python train.py --downsampling_factor=8 --encoder_head_dim=32 --encoder_inner_norm=false --decoder_norm="batchnorm" --decoder_channel_attention="se" --decoder_widths=[64, 128, 192, 256] --orthogonalizer="polar_express" --adamw_lr_other_params=0.00081 --final_lr_fraction=0 --weight_decay=0.04
Rows from block 12 of the encoder of a small image denoising autoencoder, named by matrix and row number. Rows with one number belong to one neuron. Each number is 128 + 32 x the weight over its row's rms, rounded and kept within 0 to 255. All counts start at 0. Numbers have three digits each.
After each neuron's rows are labels from the 100 images, of 14976, where the neuron reaches its highest value: "patch colour" is the nearest of a few named colours to the mean colour under the peak. Only what is clearly more common there than usual is listed. The data: renderings of 100 made-up gadgets, each built of a few solids, in any pose. In brackets: how many of the 100, against the usual share in percent.
# fc1: MLP up (encoder.blocks.12.mlp.fc1.weight, 384x96), inputs 0-95
# fc2: MLP down (encoder.blocks.12.mlp.fc2.weight, 96x384, transposed), outputs 0-95

fc1.341:167123134112156157127139103124102102162153086130150126136152150136103143174111103136089123108114152120088106110154114146133036136144109073117101069205083220155138118169099120161145065144133122167139106100135136112109069160096128109079153129105168086199122082202138127157096083109114142098
fc2.341:152106153143109120147147113080121106143146118086130120150134088141125154184127049123087138121070135106072158112138117112115093181097124104106119053201105206153173125149126137161165090129154132157192142160080113129102104169073124102063143125078158099139139104165137084157125098122137194159
patch colour: white (93 vs 4.8)

fc1.272:130048127128115131153157144105136175141151091133074136115212121076154132110104103138170112115098141167162100155116116133156165120150152186165145148114099104167163128171124100104176104193062085103146123133105109156156155101139135048132142125139099171132137131119063127125068147110078208115
fc2.272:158167105118126173086127123144129105140115128096150124142132148203126183081168111107080116120185124060056154139121168084084109104129106143136128169105161163098157180133120206143102102108181144177101178142111120130117098098131112188088129124118125084111104133157145080117179104128118039137
patch colour: yellow (25 vs 0.7)

fc1.92:098156096162111128132151123255102100093209166134103133135079125115151108135123168138111075162127056133126123121096129170105109158107143094102102193127119118081103138125150126119120093114162156223121145155140074099172155185120123139133142137102131135109141110136110137146155101116137084068
fc2.92:151142104135143144116146146244091110114211135142146107106111125131101126150132112110106080151180070132144097155131125147107102151081142099135103238148133108097104114124151114180115063092126114212119150200120100135171112164152176124111146131114119132100147130131104137130151106143132096069
patch colour: brown (63 vs 27.6)

fc1.14:131144150195105128109083132172148129104127136030163115158158171125150073145156138134126235137164087141139148132134149094124142132116099118161171108118079077205120160116150115127158067155082076102136059125120130119188116112102161045095127130107137130118158132106137122128114150109127147108
fc2.14:117150139196105136124092133177134151080138158048182105164152153145153059154154135126122222126159085150129168124137149121144112124121102115148159106124060090221110161113129127123169095156076087094074078141112124115153139133107137079100112133115119131107193136117129130130110193101112149111
patch colour: black (32 vs 11.6)

fc1.70:152139133155106145092152178207139115176114123130133148081151086169107142102165164083131134173117141152121109080181140135118149134140180144092092155144191083107114158122162123125054062108152135091066090115159188096112118172112098141163124143150087150148126149134166086060168084099108146106
fc2.70:154147076120137126147107123143114124218120116135170151130115112139114106128125073160137076127144144097093109088171110129052124137086097123143133193208118129171176107131089095066139117135082141145148102182140171128109116152167154140133106061131064130154180083098099182148119113083165166110
patch colour: pink (32 vs 10.6)

fc1.203:146120157092106127144113107130137176123072083164124087136127109118116138150095156208160159101114127156138139105114164107148138062054112158173076224157160151130160093100056115116091127089119070152113101129112145136068176161165110151128084119131143141112147143112139110094203169109111151147
fc2.203:086076130105155122095098106177134130119072110111189141162151177156079089101146149162101149072118107134112151104087167193103165136079159144191155154116143184156102130185120135073058114096134062114135130116163173172116178140135144138132097167147124133067127132139149085105119177101115121116
patch colour: pink (29 vs 10.6)

fc1.319:117125198072139130121118115111163140091123180103111160046129149107119056176066116154115153138131084148136121154136103173134130134142152162148093150104106167145148120138150125096098104179143142123093153098154140104168176099127077115140087160132136136149167171182172083047046103157157152143
fc2.319:174099184099132144141086153146157151147098151126137145086135093097076035115134132150106164151159107146156111099170121158105144098113149114169083117150119130164195089143080106104129070169098141154120096130142152072128139130106108147128079165165074119159143187175161084069072110176166119130
patch colour: green (29 vs 4.5)

fc1.63:138093064096104124157156174135094114200183111132098133080097122145119126141105055190088146137087097148126121157109134064147114174085126139133173142136151090097145100078153111127179092126102147097147149153155095150109147095094115092124112062192132093130158141112158208174146128149129116075
fc2.63:185087097106119181170162185115102112173122143166184116105140084168146178119135127123094161115136152134139126119127152131115140136063119081094206181113094052110120176122102138125136095081121130154135184226119105130103130103099138121144132080153104135080160084143195120151113116112096130106
patch colour: cyan (39 vs 1.9)

fc1.277:124169094106155130116137112156084160085209153136133056127123162130084155108077119106158102149151176073110130043126132144135171174111113132113128174141109154119100124067121129117123153108100120188128142169162104097178149190150134144131135165115122180108089120153142144128130159092097027092
fc2.277:135135088092162132100135137172068122111189098149147048123151136164062169141141100098116095148139197090109119059145153145114166172081118092120144190124132130119105131075135130149151109104114115194142141183151124102193100171178127137119112168115090141116112127131139153118126162096106042099
patch colour: brown (67 vs 27.6)

fc1.194:135068155104101131137131141088126134175126093134101136184156092165086157121116063077132148095111071128104140145124074173194113168083108091156071094123141081094140109128202105151181122173173105136137113136122162086144200132158077129125141081149116160133122102137109127186077103114162150109
fc2.194:144060186090096147150144136090122102179123122153140080178152096163079185146132106100108133100142111140108158154111099186126097198062066080158107142127137087128169086110182077174165141153137099131129126186101189100180148140133145081108096085147088126127110112143102117156109126110145150128
patch colour: grey (82 vs 33.8)

fc1.89:083144120172105125121094158147108142090099166090105174116127124145130116119091162130139114135089096122151142140115138133174178114134133141112129162100167040105121133110166098134161171109102170083111171148126158128139162093140121122145079173142032127067159171081109119092184219180149120178
fc2.89:113145133076094122149147091105089150131148116086110114158172086083137145145133053174136140098130145099104179104131135125075147134111120118126104051146119197110189116153140186126141115147170097156190093178103071174121119209088111113108165074110192166132148113161145112146138110101103141123
patch colour: white (35 vs 4.8)

fc1.109:147160161123119101043198144113102231122117119146075117141115112107133077152162086103163132190124155161140148096162119104159119116091157133076136170159177127156126091120092104116135091143107074090158116113123105202147185147097098142147122152107173169133146144167138119148091075146100165119
fc2.109:166127133092050107049149124091119164122116130138119049130102145143134092126145103085160106139160214171137129116131171146076111086087137146184129186134168137126128151135130147216148055142127103148112139137093088104152120183155127115156075161125107154109106070149130134101148160125148161124
patch colour: yellow (32 vs 0.7)

fc1.170:141143198133157144127164109094122108156135126131104111129151132129108107162153082133061097126160203133062163111107127117103080155140107113106165135137110186185123157133119140166137096144083080119127068102131166128189122129095146067085130136178154112142111121185124128124109053065114213134
fc2.170:134163129101077092162157092078087128164107130094112120099148134134098115148124048087112126129088185129031197116096160154079094139127131081106148107200114164146129127149132145129140119141129083138186130162122148127118114147101174085089136108182178131066144136141123146120125065126147193137
patch colour: yellow (66 vs 0.7)

fc1.58:116158062206163119107169095153117146174152134127127121108124140126157141120145102153114152159145147152082109145138144102095080095130092161176097084118132067132101091111163145135080092140085181125081175110052083150142111152122052156149102116178120159173167094132151092174143076117165095115
fc2.58:152105123110098182203110220060058105109135139122145119185061071161124152107153131094138139120094118173125136066123140096108128132143141097126163109165065160121113149108108125114119185106132127149132125215100145126102142122179161100143127109163130118139180126130129127118159152104049161125
patch colour: green (33 vs 4.5); black (32 vs 11.6)

fc1.207:144122124135120165067140174139156183102084141128107144123127187131113098178123177131015198112073124164119087118121131123086097155128084075079133110132089144118100199184116103182129162148088104130107176109133143129147154117137108130132164107111086099184169131157142077135116140153138140157
fc2.207:158096159124123137090118168141176154116041146099095121131126126129134088185164164125063167139100155125122111105110106132064100145117068132108108126140131110122153174158085046140197150143109110141144185091108179093169143116158078119144147078137125151186182126171135091109112130126105143195
patch colour: black (59 vs 11.6)

fc1.340:110200120146139109130142117126089182088109138106126131164115134079153090100143161168110104131150090117165108106132136102197156101123124126142120125148127115039111102111087133149082168152171153046076155153206122170179140152144133160150123148135114158089105129050147119099156099155158059160
fc2.340:112066146108108105126131090112111101188146167115127071116166102227054175174130117132159141094082175104074136137132150145097093198105125083090099130127167152141176131159192133107164098132114084190178150149077136102105143157129120115117099082147111132133155116177134103135114158144124119129
patch colour: cyan (77 vs 1.9)

fc1.314:106133077148114172166088108135139086093131126102160167118124172185110097120109082152192127113130116120181126139130138120176135114147126086080093049126172152159191111171197186081099106166163114151159094122132115075073073145172116108106083119135163132122185103135129113121117089111161157105
fc2.314:133136078119111184171071118116126056119154133112164131124129153203100128161163134146159128106149136110191150152115144145176111130114132095068133096137153136177187110143193150078119068165123096141144113158114145067090075166129172059067068093138138164130164124115148120093102115140134119143
patch colour: green (25 vs 4.5)

fc1.52:129107099143177150120146116092102171196176058145115160100120197064111202170133133159141161143124109149101146144142117117152138123162135133099123126188166100103136105114132088174092163078137140071106089145115188140096083148146119113118123091090119114130131096090231158144121085138096097126
fc2.52:157088090162157213140142082143142142161163045131111134112092172135076142128161108141110160128120129076079147173115104116184109130101162092076159122217100139126126177120119101129139164132153129103137147156116154133079110117135121103060096118139151089100114082105190155193121119166106156114
patch colour: pink (34 vs 10.6); white (25 vs 4.8)

fc1.171:124143126167144098145220077134144185166120124087086148150129202030122077120146157146130120161104102161088132169103147099121110141139076088123097106102166141172126152114137141059142118168116128127138124085103109111141178129092148115131108045088182163135126079128113102148082117142118106098
fc2.171:115129110097111148098061186143101087074109107188151088132147080161130203141132083119089137113114185126165111079174126134151139113138179153113183140117095128092148115123094118177133107088140111146133142151158157121159071136160042124111118198173106109152119165140165114078166090086137122153
patch colour: black (54 vs 11.6)

fc1.148:126126132130142152135128149140150175156077084082126102066151147099101139101101182200078110154084112129172122165118127086061116126156121090087092128162094154149167188143185147143110124106064141145117122118082132077148128078125117111112114087138153137161151094208190115096094119183141117161
fc2.148:202129094140174102053122132140163137144061145125087102094168161116094138048135127129124109147051118147121130160131130105083088168122088137125143146162131124130158172095107135122126097132157167165139129131093098116122145096116150086108145086150096147181159167240175164128146083141149093131
patch colour: white (60 vs 4.8); pink (29 vs 10.6)

fc1.267:139128178159099097079111172164092182068138166163194119159101115159169131116086136144153106100198078163218150123119171089120089121144119130124130116113162116191114131104104072146168139129091159169138098146117113080073095120109128148084143180105135099139150140144139187105144168160120154110
fc2.267:057098127086160148190141100101117075175098119147093097126126160157085169213178098098098151129122180118084135179120078169128144163113152139113123153117123128098146097106147119104100114132112118099110155142127178179188143132110218099169096079155079130139100135106129088100139128110128118188
patch colour: purple (39 vs 2.7)

fc1.121:140045112091101101162108099053104080095116136164092161187162135147139137184152088111164136124119122116099140134140113102105143077143060145122114128101190137128111138153116099103116139075163160139145136115115119148135097159106116119190149147202177129145206143134072113089147122124173175191
fc2.121:132213102127137213102136172191125195115173121121137079099071123161122155099138124148090069142158134151144107114130146143153120144117174113132169118151106120121118145105123152182165115168080088120091126175136146107110101087192122113065115123092075107129080137104172142099118149108082101066
patch colour: brown (61 vs 27.6)

fc1.280:130104143143142199154094160137165050120129167126179092108142147180175157122129111118116159097141111149127116131118102150080119137174097144166112139152141124117082133098098152148132159082152123170132113165116158089123027057113133168140145079145064130110088137096149128100192154063129087180
fc2.280:132153095112070098091111089114129105137121131109126103152115102107111147142135111148143018096130189131105131150099185149127151058067158130125163196143130182193166105129147101165153100128104165132114164114115093177135162184167145125138111142098092162060107124063119165142148134168108160127
patch colour: green (26 vs 4.5)

fc1.368:062089076061102080128131113123119130137136125182125152122111106151125138075135109133171092115123109085142141173118140092173115094087147094120126142119103110070121140136070158142116114157153114181106147205131125101089154101174144134132136123111080150127141229140119076175180170154175092072
fc2.368:156141131118098126130167140134145145129112157061130084095144162100117112166096087121096131077065191111079095094112089130144100138140165144142143137207137195145161101125168115124135136174097091094162141085187180147143107144112152080104149113160179163076164077075127145156085084140154155096
patch colour: white (63 vs 4.8); yellow (26 vs 0.7)

fc1.245:098064118197084153209085145140111122073104144181147116163060113113154140125053146124165128106104133176109106113110133140120143179126145103143153131123170069135183152119126112079148167120089102099178114127123131114137152094074200139156121109172126157116118148095098182080072147122136121144
fc2.245:136170151145153119088158090118105170158179137107118115138104144104079128130169128147117131070143188103138088098097094074122123149154115099133119069140091224138146114126096085208171141153139165140106119173123158090142110070185040130085104163089159141145129146121111110182153095115129123121
patch colour: red (33 vs 0.3)

fc1.181:139094142132144143124178152100120131114193113148127079099152097144142108134125116150153110163154137104113177109107149168068093160102136164067135126170183147251127115096077084114129123104112076179126093118062092121144117142148169145107108126188143143159124142135106112207107108089126181119
fc2.181:143096107129062090115172092063091162108160157103084077099125099141139135155110084102131127155078194061047177117115170134072123126086135133143129096200107158182155148134114162138125115127128114172192142198096145097155111176105175118111139093125133149131163123133098119148094126130150134130
patch colour: yellow (51 vs 0.7)

fc1.202:043120085120132210084171141103136197179151141143121153136108154128083125092141167140148109170136182108144124139114166127153129108142061124128148082133109117136105138078104112172092136043133110146140078140123135119142159106083139172147170116145145126094075149065166149208106094129108136111
fc2.202:052132083118126197150182173144088136202146147141159177110116165131138148104119082119142107158124183131168179142092132157091099096116138151110165141130095079112092189037089106192137138110091127152133097162122095150135114164125129136165080097134125115100067131093131148153142082121135140094
patch colour: white (25 vs 4.8)

fc1.217:210130148151163178139158147108117141155133114121116117105166107105151132127140125129134177091141122135085116136118151107109132178146096104141150073130089196179152118108126135143098075133138127178192058081095113129181082144073140123128140139108172122184091062171139134152108044091084100166
fc2.217:127162143122087160133171132078136110181145116074136099129133120096132175173160062108117157110051162124061154118140123134138083159126129077130160093190134229156154096147132127144121099175123063124164117113142166164167101152093144078048105108145140099123128089146093125141119105140151132144
patch colour: white (95 vs 4.8)

fc1.254:169120131115081160104137103131104160140084110121123097154146068082084144088174165133160088128108159181142114109179157120106165090099135071168120144119132149159157119110068109074063111091170107127132149146105129196169181161162127184143119166111146119118154176184096121080122097149148063100
fc2.254:156152138139134146051125096166130164148121092177108124139107114088078071077163125180128116117066213124103115125172107121147145168125146083181125138143132148123147100129099137089083097142179108104142172138108149208147147160131121157151130167161083114140157096107074088125135099148153132039
patch colour: white (43 vs 4.8); pink (38 vs 10.6)

fc1.103:142101145057134142136148085153119182087104168114164148171184167152089073125071136110118163149101054088091067126155122170131095112175045108135087141135125141070088108097126167155129160154096158147124164115133130137117122112098126151128187092103121173119158155180122126122167123148154066110
fc2.103:137116175054139138132127127150120129138093149131154122163176160166107118155099113085108142138117068072097070228138101134118063166169067123130093134120147162092116103085131103083149143182091162157113136142115160099117174120098113148128127064104147192104146172182152113112116115158146077127
patch colour: pink (35 vs 10.6)

fc1.96:154108164139146169147118152143145102197133085100106120091129130110110143141104147171066135142064196126137118130086128152094096162143101132141123158153141187118129152112178130156121065182106086095129155064154129117166151086115119089101069126132129154189144051126211108118071095111145152136
fc2.96:213144113158157127105138115103121110164089157143118113098119169131069142112162115132124120133018164124092154148104129137128068190093125112151131181163175197117175137122142116124150084163129077119157147136119159107128140132101142049073081109134127108118184114138157165157119068087146121119
patch colour: white (99 vs 4.8)

fc1.167:102119185090093135156124119127138178074099150119108104201103114091130066215093154155115143135153119108104190107141064165173136166166093151146154164124167095149102119089069104105140182092080093157141124081134066123161118143134160135148092143135157121115099102114175147139113174124081152135
fc2.167:122074109105177151122101121166073099153161125194152088148124152155106196172113110087143144133107146116125113212112149086114083193111091108110175158118156125139118134129141127096101132183095155093075143179127176075099100119099202099158129104096122104153149161120153121056111117091138155152
patch colour: purple (36 vs 2.7)

fc1.358:138114102123186169114126177162117087096094124172104049155107159117142132191153153149140165121134141099133143083086162113111129157118129138172081125114112141148076133139141096145153141107174124134115172163140152101134044072149172045139113122100136113142153102132077057109162092100206144155
fc2.358:121144167164119125100139073085186133118130127056159139073113130151117108132110116135072135136084106146134149130099073124102158163062141100148144107141112136174138161119128188085147070196156118199122139102133127103110172125091159133144098151161146118064073147137198177170083131168110110166
patch colour: pink (32 vs 10.6)

fc1.252:118133129119111150156147177122171096106143079138155170141155158154111161138113190131120106136142147116096140094063130123134104153145145157141053172063180136151107086124071117154098212186162175106162154110109187080089099136096090102129126175077149106101125159120172111123175114169094130102
fc2.252:123110132105086171167122107179079114137144129133153138179133095178096165086226112160147124135151123083079104114202171132079109115125107084103123126174079159131102150118094113115115152160103134145139129173090099120095105169138098152145120092208112111086209167118101095090132148121119156165
patch colour: brown (57 vs 27.6)

fc1.72:071145099174121149138104191133161085144136125117113194120089078132148096125047142131099125130067117147124103079101097169135069113129150164166121127128116110120147141181132205100139110165132105130091139075133161146099194112155173119143093146213095133113171131104136143097128180148118186115
fc2.72:057149062182093122139146150101111096133111168111096197126092139113147116132102123147144170137071166140143132067126159118155066119118094121142121127172063102117123131082149179070118133208156144142170165117118134136111208069107135114121085138152127112096177162135117156091099166162161114123
patch colour: pink (49 vs 10.6); white (42 vs 4.8)

fc1.51:114140152107131161122154126121157123085144129083154154141147095160143121072159047118099102132152175123172102125112120128162141111082112089089130123137147188132132122202087094229117121199089078105138118091153153130135083165149110159093107144191085128123151165175137120129075144134062122095
fc2.51:110067179146091163146126115119147128114166178167163120163069082201068146108130048139118150148127125150136078139140206141167164146105128079126134109162138115083119129155069183104142070154105111122088107148085192135145141156078133120128111159129108084136126145077173136098133143160108109108
patch colour: black (38 vs 11.6)

fc1.198:154234122109186105070112139145154160124164126102162104103146174131096156095120122096136168108207175103089131103134159115122142170129010107092112115148106137143099154050158118178122131125114108133092127145129113151139093141104096110103156133096102149117127122156177081155133113157120074151
fc2.198:148204101159183089095123179138152113130125093140180121128144153122121178117145060083135154144197180152108147130120178086117134185127035089134127149087135092152137169037153132137135084119077056151102135145122151131105145130106104102131148130112117091116135117111166135150154098141117076144
patch colour: pink (31 vs 10.6)

fc1.311:121139063108085105103114147167176145101124148115159095134118117156103088155123115074162146100071125098143113122091123175159146126127077084149110118118085131140129093186220194100096102145115093200154185098122147126117180185106127207129174130092131116150130077112126141129072104130123130155
fc2.311:133124119054119131086107147151181126123118157174175018164128079170095132198133126076119132079139142105159112140101133168124152158104080124154108144126102129158174069152195132139113094146087059170138177143124166124147117170115174126112106159093095123145135103138138112070126132099106122165
patch colour: grey (68 vs 33.8)

fc1.110:159085108182105111176104152173148160150133131080073141147126109154139174109106152130124133124115096173148157139063114188143184100097105110145189133072145120050141098198112103112173132133133142126168116125171148107185130081090123119144148057150127112111165096110093103076116193127120115088
fc2.110:142061133141125142144093147168120146128117167149112122166130108230092196152130129132119122112115104123154156125076126134184177132104132122103178133037148106086116083147091061081171141148137159098108093154189137124154156067089161139167122089116121102122155157117113114069135178100122150121
patch colour: blue (49 vs 1.1)

fc1.344:113144058109122091132110117143170126165136161149090163123133213088081104108110135155159164117109113097205147113084131145127141137120120152112204151142103093142138146164161070046161102136136137161133073091171095170095127103164136190132109103181162172076112093131105102142121105103125165109
fc2.344:113137108070094111135098153101163105196113142161167156163124134140135154106088129185120166130146087130204147101127171174136157174075124135108125174095127124141139099121143098066143134089180104117129093104120147139073117151184132136156076108203140156052117094153139130192100116065115161130
patch colour: green (25 vs 4.5)

fc1.12:099139109170125095159090127189110163099089146157174128135118145112134139128114140114089113179116097119132114139135120120127187071142133115091110175106152071043163164146146130122182168102125159075113165152179133111096154135161100129134129153136118151046161145113119124125126223217154079122
fc2.12:126157131110084083108166135039139131137169199104087149128130107102130141151130052125140158077092156096072156099114094106145106120119143107108130047211127160160145102132111151151104093149151100171169156178088159148154117096101167120119183099128165165118142143158115109124150121107114184178
patch colour: yellow (59 vs 0.7)

fc1.120:115146092138145100175192124192114145127135152110072145107101201088144057108079192155171115125166084125127121153169129107097116111126120078097079135103176141161112143102147137076143140095133165186153138135099121083114132127129130131216097098111169174107135118083095116189094104105124125094
fc2.120:110104148123143148086092137122135076111111130175150094170181081132106210183159095157080120116061211159113153086090148180147110127118170126124163140105070109097124130150117132153125126169100078122142139118139145168167128111129129090061121149174084091172063122135169133083162131124132112161
patch colour: brown (61 vs 27.6)

fc1.223:124150080112040100151150115179132103105188101083125131121140128130138126149153112144126149222134128147159093133160098076079162183146122090082151138129161091186130112172166151190131089077157103152121093155163119143157107113113208085162116124054120122100161096124104135114116103151151133137
fc2.223:150084186159237180127123106096106153175046140170115123162123134106088144177095106149126125021139097108117120124096150129146133063114137133151128108160093142098136095074117102091150195168112148105134185134120156119121153121131061139087137130178134147142096128133144144124143114105134115145
patch colour: black (33 vs 11.6)

fc1.304:136148129118114198152133180143079178076114157120157089118115126140158133094100116124121083158110104112054090153141130148109052102124160100112185144157201089144123142128162145117082145112126108117141120105104200135109130114176145175116119101139159087097096129103127094130148176173060217110
fc2.304:110035100149114087109055110112139060157127129171087141157127138108133149128174151114140105119123167122171117130099152141120179188167122158128094113098074200135145134130124114104154132139080159153107132153123089165126127151145092058141141102134177185167097112177130189109143075076170112111
patch colour: grey (62 vs 33.8)

fc1.337:176159107116121139119142143070080059127146207106169184102101159175161113117177134117109103137141108104094137112132090105108060144194098127120070112116119118157121088160160128176112133128109111154061128111128099100114133100147120080129142145115129189156185122140095151151159107188212138095
fc2.337:138154126125151118141122124116068174131080068168071083129157089088140134147179123179146143132107163147142113116169140093116105110136105129122202119162160151133162197108092146085127115153114153055130144136096157125144072202139133148093082083151142074178086165118120181094093122122083108164
patch colour: brown (58 vs 27.6); black (34 vs 11.6)

fc1.226:150147110146175081123185117190089123111160132115112136126105103119128112106133076089151161146072099115124073177148137021145206149070130164140121099119147136180126094111145154103104172140119167145117118149120123103138134150100138168216102081081184108136178091115115122115124147160089106122
fc2.226:128114156102093182119074104102150133155094133157125097138132151118161167172162174157086110105161162148122162049122144185113035092163109069103141152144133116097138145138093096179168090104141112135135135153141138124128112101178125082045151160157093143132051159158140132108108083108174144133
patch colour: brown (59 vs 27.6)

fc1.270:148126120159109118165042145101160066155078110111116143156133056158137129119160160184180138094067119139215137183135137139233068124115127114128149121137136124120121104149110130149125100161121116107147080114178126182135083127149142087127120102139112091114094099118135133112130087142174195130
fc2.270:102122131095169138078234120127075155121136126151166099107121199111135136156102090078082128144196157115069115098120087113083199123119135137145105155127130135154167140083116133110122133095125121155117172161091179059119164122124167160112123161146126173107179165101107107130142158101072079135
patch colour: blue (50 vs 1.1)

fc1.262:158128091163103191135115152169163087130083114081107142079148103102175156109095084152144129056106119100197132118098127143136088137134185081134156135143081133112147116088148181121124102181127096125146119132100159096199081111130149083153123142161106073101134099081112164151094060140186162116
fc2.262:129130134073142089116112130083112137140159155135130073152112141151065074127156124094127128221173177160085106141121138133106179114120076189160077127143150124129136162199117100182153116082130139125125148114111102151057136156142107189098135126129133182153124112142142117109158200095085061130
patch colour: orange (26 vs 0.4)

fc1.28:139094124152078125119121122073134173063151148158133191103129153140150093085133161164152096106164086150179186105127142145105116098174159140152097151126163106147078098106064148085114162066115141106111097151114121137056041119141197091125126117122162160119159170094118156169151105144128114172
fc2.28:174114177170080124145132093088148179047163146153156176083151170129146104094142151180147091088192097142173177118105125113100116101174136121126135163128167113149136091131101134113136132125107139085121117117134118135035029121129179091083105141124150154117167150118127150124120098156142074167
patch colour: pink (31 vs 10.6)